{
  "loss": "softmax",
  "encoder_num_experts": 4,
  "steps": 7900
}
Rows from expert 2 of block 2 of the image encoder, named by matrix and row number. Rows with one number belong to one neuron. Each number is 500 + 25 x the weight over the matrix's rms, rounded and kept within 0 to 999. All counts start at 0. Numbers have three digits each.
# up: expert up (encoder.blocks.2.mlp.up, 4x256x256), inputs 0-127
# down: expert down (encoder.blocks.2.mlp.down, 4x256x256, transposed), outputs 0-127
up.137:476494538569522523447500514503499509433502527504499479493459476504483541542498532473507461520519520553479499485498527528504496513546533509482487509534503492500487516514490465515499463461534521468548459482511508490470465494478495496462510481515522472449478530527482449497453447502502485492507500499514486468480478459467506528532499510513463493444484504481463498509507506482511527495506
down.137:483521492538534504509534494477464561493480525505520551525495504453560505512475503481518477454464505478514538504506530480511514467520517484552483508508518529508558495489522499499516510458478479538501477504501511496491524528510502494499514530463515522506461493528524508467485525499446502465489516488500514534543498499467472466503545490520512439509491516501494450496461519538509499470504
up.138:470511482519474509516453500528485546464478498477541485580492507520498510510503526507501527501511514473461480484510478475501538518473501552498462491497498523534513505460495532503496461504497468487475549490501482469493541518521502477507484506501517526452474514466478530510499481483480466538474459515502469520533473540494481462455499493456497499453502531516525482474474496511511477507506
down.138:525498487516526509474488458473501567477540526430489483506494513510459519463484490459503524518470473487502459507483485500528484483515483468509499503495485500508510479456496479509497495526480453464519518471491505536501476492480458442492503535506503498520499458524495473469519485471480470509530484485503459452550526482508482504504503519492427496466512487530511506488460506501523514537509
up.139:488466493485507474484507514509483516530463478462474491524508494573455510503479522520518511472533509541467522523476490484476533526485516480512527493507519502473478511523502513475494490462450493514500506556539481476482525510515523526486487507520491473471470517488486502529528464464486548494493479500455508514478538503548505491538519527462515518471491486493519569487513468532487498498458
down.139:488527508491532493507526506519483495510560488496498541470466510493511487445514469457489495537508458503513491525502488504499537510524498520517561470517443497486512540524524510546497494572518513495503499480507498527508493474474451524508484472578518478493534502519534477488461488521483493513460498518517479492532525523475491529470468489520531508545476506485491467519500517500470514473529
up.140:521506491489508547512486482480527498491524480469501488512518448445507457478506527532493489532539507506467479477516493480514505517525510487504508472492481488509490534503497459485483514538464518538452470489539519477492502479489505569494515522500483523568475525497529471461504541515525529462536512494505555501554475510518507521495445492521526542501540524545489483521516515486519490498493
down.140:541492553494490480488469545441521549519502486490527485514519500496498515459535502542546537483556496487506504509450586536537535500507486518495552461491482517497479480496540493478507522481488534474473505524535524509534531524485477492501551485483546458481514486510559525503486500516501481492473533508492501556497515560506522529489461520528498514547457492544518556529537513551523472514473
up.141:488509513484525502457523526538533476523501514511500499549551509483497516411450495523494514510515509458491520500512510496509459481502504480491525486482496491477495496456515474492513486474500509523450482524489499462529475469549510512503498492529524514500468490501491459505486525511458488458522501479580469503490533473527517457519522535543514494495510527473491502534476528519456458510501
down.141:500489521550514482583557468477494484484454491482503492497487482451468521510457538458489451562474514509494529504509500479530475493481503480516462503496435542544501518527472505526476528484477476511484453498475508532481457548529503508481507536510507572525480535519478518489492517468526496507525462512423508537454520466486523517498483469518513496531514508506549549475551489505461517507483
up.142:548490501473480487465483500494488512535474511496488557482516507497485509507492504515489471499501497533522464486463474485506512495511472459499517503501508513497559485516505495522512486479503481488490465514496494463485519499526551544514497512488510494508476488506476509489494508501468508514455507510499478516469490536496511517530503467539520506484527523489540497535490458517544513484533
down.142:496481518501506470503536462503509514521526477485502534501466498470504492482517524504507505519515510519505526511480546489491491498496521510498493504477504522455508478482518524499553505515505523475495513515537526518442485499518472492503463516527505453492511451469516519508521493484507493486531492512512493481512536458518481512459493506490455523506495482478510473555470453482498494493529
up.143:494501511435494485503527506447496443487485495459514526475535469500500500513504525497541506489502487464505537478522527488451474533497478510483503511536472514483542530491454493513525478526528489447519478499507536521500506483528504499501524467509486496485467520530469455527495484482495520471479484499552517496470525469483484522517504467501540515497512494514497526516522456512504486464532
down.143:514508459519515503538457465491507511528507526495476447516501446473492516465482479502462497490480506515489525463495534519521516450465566509464530502470487486489482478501500530470527462475507512509495523529482507505484532500489522536504471550521462522492487491514476558477487535464497509524558504532468525522496521517499482479524476519493500518529511511493499514468498511542516497521487
up.144:436490476460470468510481487452515478528499522420482501499523511556517530511497488542501486505507484512491485535493487506485521527519515515467472524486481501497483499494516519499504492472479496471493521463518473469516458493524535456522496495534503487465478485514553502547473483538518552510488510519515547487515471465502491521544489478489477558483480505506491497541487514514568495509524
down.144:491492497562497469496525466481475492537490493520507480537468474512472496481530528523505510518506503530527535497529474498506464470523499529493516473449491510484497491488520501450568531474439502485516500498502516539488571486452503484507501535490541459533543523533475490505519481518498489525500497516482511499496506539498486526444501517433474540483474473527487479495523527474481476467505
up.145:500517510494553488465528500524478452501491507502497493500448528530444534437496539492502443462498497520500520498512531500431518492544481504523478478495449519435539459546495488478467543491502491523544490474516512504502505509481474448514478496506516498494510488495502496534506489547503484482515497501510539502489546509505505458514502489483489577459478530487467529474540531540486502473541
down.145:503505500520486472466464444497466509489496527472490469503443531543497470478523442456520529439527474537559465564480506465502487462507473471513565487473536533507477499457510508491516476472527510533506504525490490491506518494492502492532480465458513488490521532559461543511502474431497466528497433490467475541549505496503512533495505526482472499547502543503516514495494447554500468482515
up.146:490494494516487555500526528472482492474512467498435515529476492497489490468510535487533526482504474460473529521443537525501520518488466501579509505477518484499512511482478482505455491463465475448513507505502504498495490532467492544522502545522510475524474508526480482513522570470510441479465467510515493507492499537483510518490508523495485504471536524499492505523512492497467520520493
down.146:513552518466471515514501537471526519500535504527467503497464513482522461490505451516513493504519514538478466537551541448527495517505500557463521463488494507550494516497484484537498541496517474523515472480523500506528505492479510440494472494504516483499494514515520545507524519507496484461507496496493479452526443456464519550500512460508535513493501530521518531470482510455504483477469
up.147:538511490442538541517516483562505535464508485501528451522489533472543493495504541526517524489523467495510452493488501482484464488533504519506508476495472448511486490516523484508519536543525500478501471498510564493514540465474509515509471525527492475525500471541495531509524485526527525507497456497564474488513520505472547512492510516531499504499506519505525526542517495520530487502448
down.147:499487522503526535521449484490534474462497490469490559444484497531524508491527408539522520524537490481511538519502485478478494530542484503496495474481525462505521509510560464473511484497497541498487547493515494586523498528503509534479516480504517524481479498517492460526488495490472511478469485525525520482460523481567518497505493477500487487525482495502467542496503467484435465557501
up.148:509545519488542506485467494486541524482524486526506476507526487524531522494482493526464518479540571500545497486522530524472481500487530562517541482494524506499515489488488566483517468519475488513518491510519523467504478516508464486454453483533525522477481510509466480524467517509475487445485473491512521486506491451482487527478494536511464522485448487504465480465539541543502504498556
down.148:508469471458494515464495523508487507456496527501521476511537484488503509522509527534480493469536557509522537519509511485498515499520495455472465489502437499509501518503485506458479496469506488538518496533517466486470537501474490458506483516469514503513486480568492503522471494560500473484511524512481505531530504489556526536498495502547505492536491465501499479543502471491514531506464
up.149:523470483481489499510494484529463470492486479527508490477504503482517443514489478486500485508507514445455455508514528513506470509494501533509496515511528480491477521478481505480517496473497486524490480533481488416530493516533466544501563502468476534522472459462536476533483491505493478537538492509471519508509493522486517536511569476466517487506452454475497513483539543515481482528471
down.149:503514511467466480514480510439550484516505515468532555518527526486521513507458509504506494537507522548539521460469487517494507505520518537517484507531485490507542504526492481512496512493483481481507487489474496504484513496472489521528500474457541516496535497472464460514492527500524527505502493507521543496461492465453510541480501452515586516502531488517511493475474541510493521493543
up.150:509481475522541464456545459529477484488517542489495518501543505500471488527459494479494542500470470553501520514527539503477480503518476453566483519512487484463538520532483484490514488521482497481472547475473488507464529485513517512505505485476489507485486487484517473463506472506527501485530495495504519529533529507452468506509529482502494481499459530517485541492537519485514532490505
down.150:515546478516450521538517483527498538540449567488476480481549504478509500505493521470534481525512543471484468492484476524521529505489485471475504463531490515509562462519523473493521474508456487469501474448506469499497479518489490467500464485482502459484566473496474508461492508472489487502458521417519529548500483491520514500521476471510467519484491489504493468507508497502540472498512
up.151:486478497487537562504496485499545474506471514507485517520557484490521538536480507532511498446468494493487484513509495472459527503534521459475485480486469488503526544493520507504479510465482538474480526492507491522494503505505480499458496493484510514521520525480468489472537547518532494476560487460496552475529474482507517467458491494492522517514513532476477503519508505487516482495538
down.151:492478509483495531532478483542541530523469529503533511531495555494542483484457499502518480491508527500447545486521526483519539500515466483436471487497472533522510490488496522495519529554473496511480497506521520473485505464455477458481481467526519524512457511494533519469508548418460476496513534471491487523477535503502478491516522475497498471483535484478494510520498506504474476514491
up.152:517480504489528555464515486517556509483501450500490502477511490533452469511565516523485459498478529497508487517513449502479509476518461461505510502486554454469455453525497471502469470531502485468486488506481559517508469499461478487461501487500479534532498501486508509500494503499494455496483479511493452456505507515494425496534516507506529547559467485505492546491475439463527554503483
down.152:518486479453494481475498429568526496446522498507492556487474495516533484458505480470526517511496518499469495508521488515516494446470489523485510505517524487516506513484495522551498450491457522514469534494550524482532498530479490513518477474484484499502498514523502454469484546491516498522470541500546491522508465478500465470515504504509486476508487491472494481507482462490436548496526
up.153:487499490497560529495508567513478525472472520488515505482523481471490473522489517506477508478507542508467530501489529516528511467472480487487505517509499514463457470532520536522481505502507490501483530500487516464507478476500497493457498502490488489465469535511522501502460502472468493451483488512519492483498495468480500486467470496496520467545493494500519491536495496491451515505498
down.153:506489503489541516505475501545501502457506488496461496471490568533529459519525515467505490498477485466522485499515549459527495479482551513556448499516497530493498502509519466492488494529492465497511501508534488515495511436450454501485497521460497503465537495523491553509496441514503473513480504537506475481477525472498476474520493490516531494537532456509483519525534505500504490490519
up.154:498498471549475506515523482496435558503524499475550528496499528488482488500502517492493501494509457467475482510485534501495489480547523528534500524483542491498496529477519519490516456530535543542513503493486503505551494491537489483450521528497524518485447506499505519509503478526530519529491527475496541483509476483487509459457452468528514500481491518515534473493525477476516495491529
down.154:548519516532500518562493502518528518498522549481509490502499470483514479525462503461504520504539491455460506448476517509470532488438550520519544512512485554493480446520513507468486527525533519438495544486490479464499516497494479553505524470478492461488596493513524497490483497472483487519510502504459458493510517508478477480526483487522519514488485519476495512492458507524520522505510
up.155:503480522464518469447495539534457508508491509542479501551551463488454491450540496539458479437505476513534565534543480500514468467470489519478481490495483497533505519470507512530514506534514572515492512498530510512505531474556480523473512534504528459521516501448481541502515495481468495480526488539485517523521504491505443524489477500496536513509491473502505522507480522558503503523502
down.155:519511497467514489533514519501499484484510510422513470502486517505503475519471515545507601477542507474506497471503497464456494507494508536455509532478474507521470574507481519522460444508429524534483506509523486550498516477485488524483504472491506501518456559524491502476456472515483539494474531516470568530507497538468495493458490501458498540516507503534479504481502499512528440471463
up.156:536510481495469486499495500497475491517474490503518516492460475484498528466470542462494497500476512488543523464507499515530542484533487504488512484518501449497533541481529469495552486476511496521517523477518574523492460498465478500455524483544498514546523553494506492491474486474450528485510505498552490464519511503485482497497498511506487518469503508454527482514496481512523459512474
down.156:494532502505477488449503508478522515513496496536514489490537497525526485494503449469494487459497454482469507542552498464455542457480511478489468492474505540474490505502496557518533516509489457490508497529531464511466500493502464505533452504445483504504528493479487519482484512475516480495518527489463480487497490498503462506442512552536512479502532519457500499505548494499476508509518
up.157:490476497523513531486493513454513526473480498523487504502477524502515492517498481485492462481510488521546533491495520512533484499515489538485497513505539517491493484487509515528532476493485477458509496497522510494492498492517492474498545519491458472515489501492480535505502495516512470513517492461497466515505512516492510485504527545495519457508476540508501515535532484482506509500520
down.157:506473479481585481497483546491510495505523480509522547497482520525475528510505532501511515499477508498457534517509513549517507512461481492504517505456453503523485476502506506492522508455498500485473512484501525503490466497522528506500556512507538513512511513513493532505512507472498507466532494470519557546511473451484529490471511493486530481472566509500503474515499562501528499523505
up.158:510519498534510515505487535511503508463514522457517477494533502571557454523468509485474493555507527478523525478526526519499503474501490509518470494518495557494521493447506542509512477511500506502494501512506455493525495462482432525534466437494483465467477493491505506478506481499497505462525527486514471482515571516537463479519500527501471485499483492506510500507488484499492508504494
down.158:484463499496517506486498504480450485520421503477510510472470518483466541498457475472508532505490542455494456524504514509500502504509532442530493539540498480490482545552520444469493499501494498507512509489462491549544494513528471547456504567510489529522521537429549447516535485520527511499496500532506520493484492459457550500490474526472476500512518493491487473510505508451553473496471
up.159:462459470513494487443469490485506415496503506505528469515497558504524527471536473499519518497528521526489469495494503511507500475534491530491463489530498535477526503492470506481481464475535455423526486490551476511469523515510565524482457501515511527502500411451491532512490476489551508522492509505522568519474515466529515495529502444502485461533501477564512508476484475532506503509488
down.159:511495530485492478520496514508455494501479484498437540463473505505550500499501498502491484506503495471499530499501552517505483509499479494493498485523476423495514521478484474480482498546498533487531485525511554495488521492485493528500504530480447514509543520521521450501469511539500481479520501484506497493516458494484526489488510559501516547482533494418485471443511491515493537468472
up.160:497542494490526487454473497466504482452509555526477547516495507540491495486483490500499462502508479514528464485492515522504525528484466519480497496501482504450518513497467501488477496508526482492533525498495482455497474501512502496481496518529547469479476479487496500509497540513481524452478502490478514481499546494532490461464513520502497547494527460523489555496524511535469521493448
down.160:493490539529471514468561523525490514539559511484524532476539482472507495507504509471499540485527500474481515508513504481487539489505528488431452488496499469492517457501515500501486532472528531516519483478491494481512558495533491484553505471493482509506497532542481493494501473480501499502525525460445452515490478500522456520542479517506524501528438478495538489513486502468533544456487
up.161:494519520470519539491495502493475500491533517490492486502503529521496498515508519487530479512515518503510496500458527469499538525495525467494475499520505489466456512536533481473493478469472526473474507565490503494523519521491514507498493481478492513459530454495458535457498451528448520531495510512498464490489516494532470507532506525521499471526506504514488524517546464540486477493538
down.161:528459488509499530480483495482523488500489457498507527492481497488529515537490496498482472468479484493478510505504494520485543509489492501492481483505515502477495488514515487495469511501519492524502498505487486478530518524483529459477522535528505510516444518514462474520507527498500532495495491495479469489521517523518526508515510525487500482509503487534507520500515525501535484498492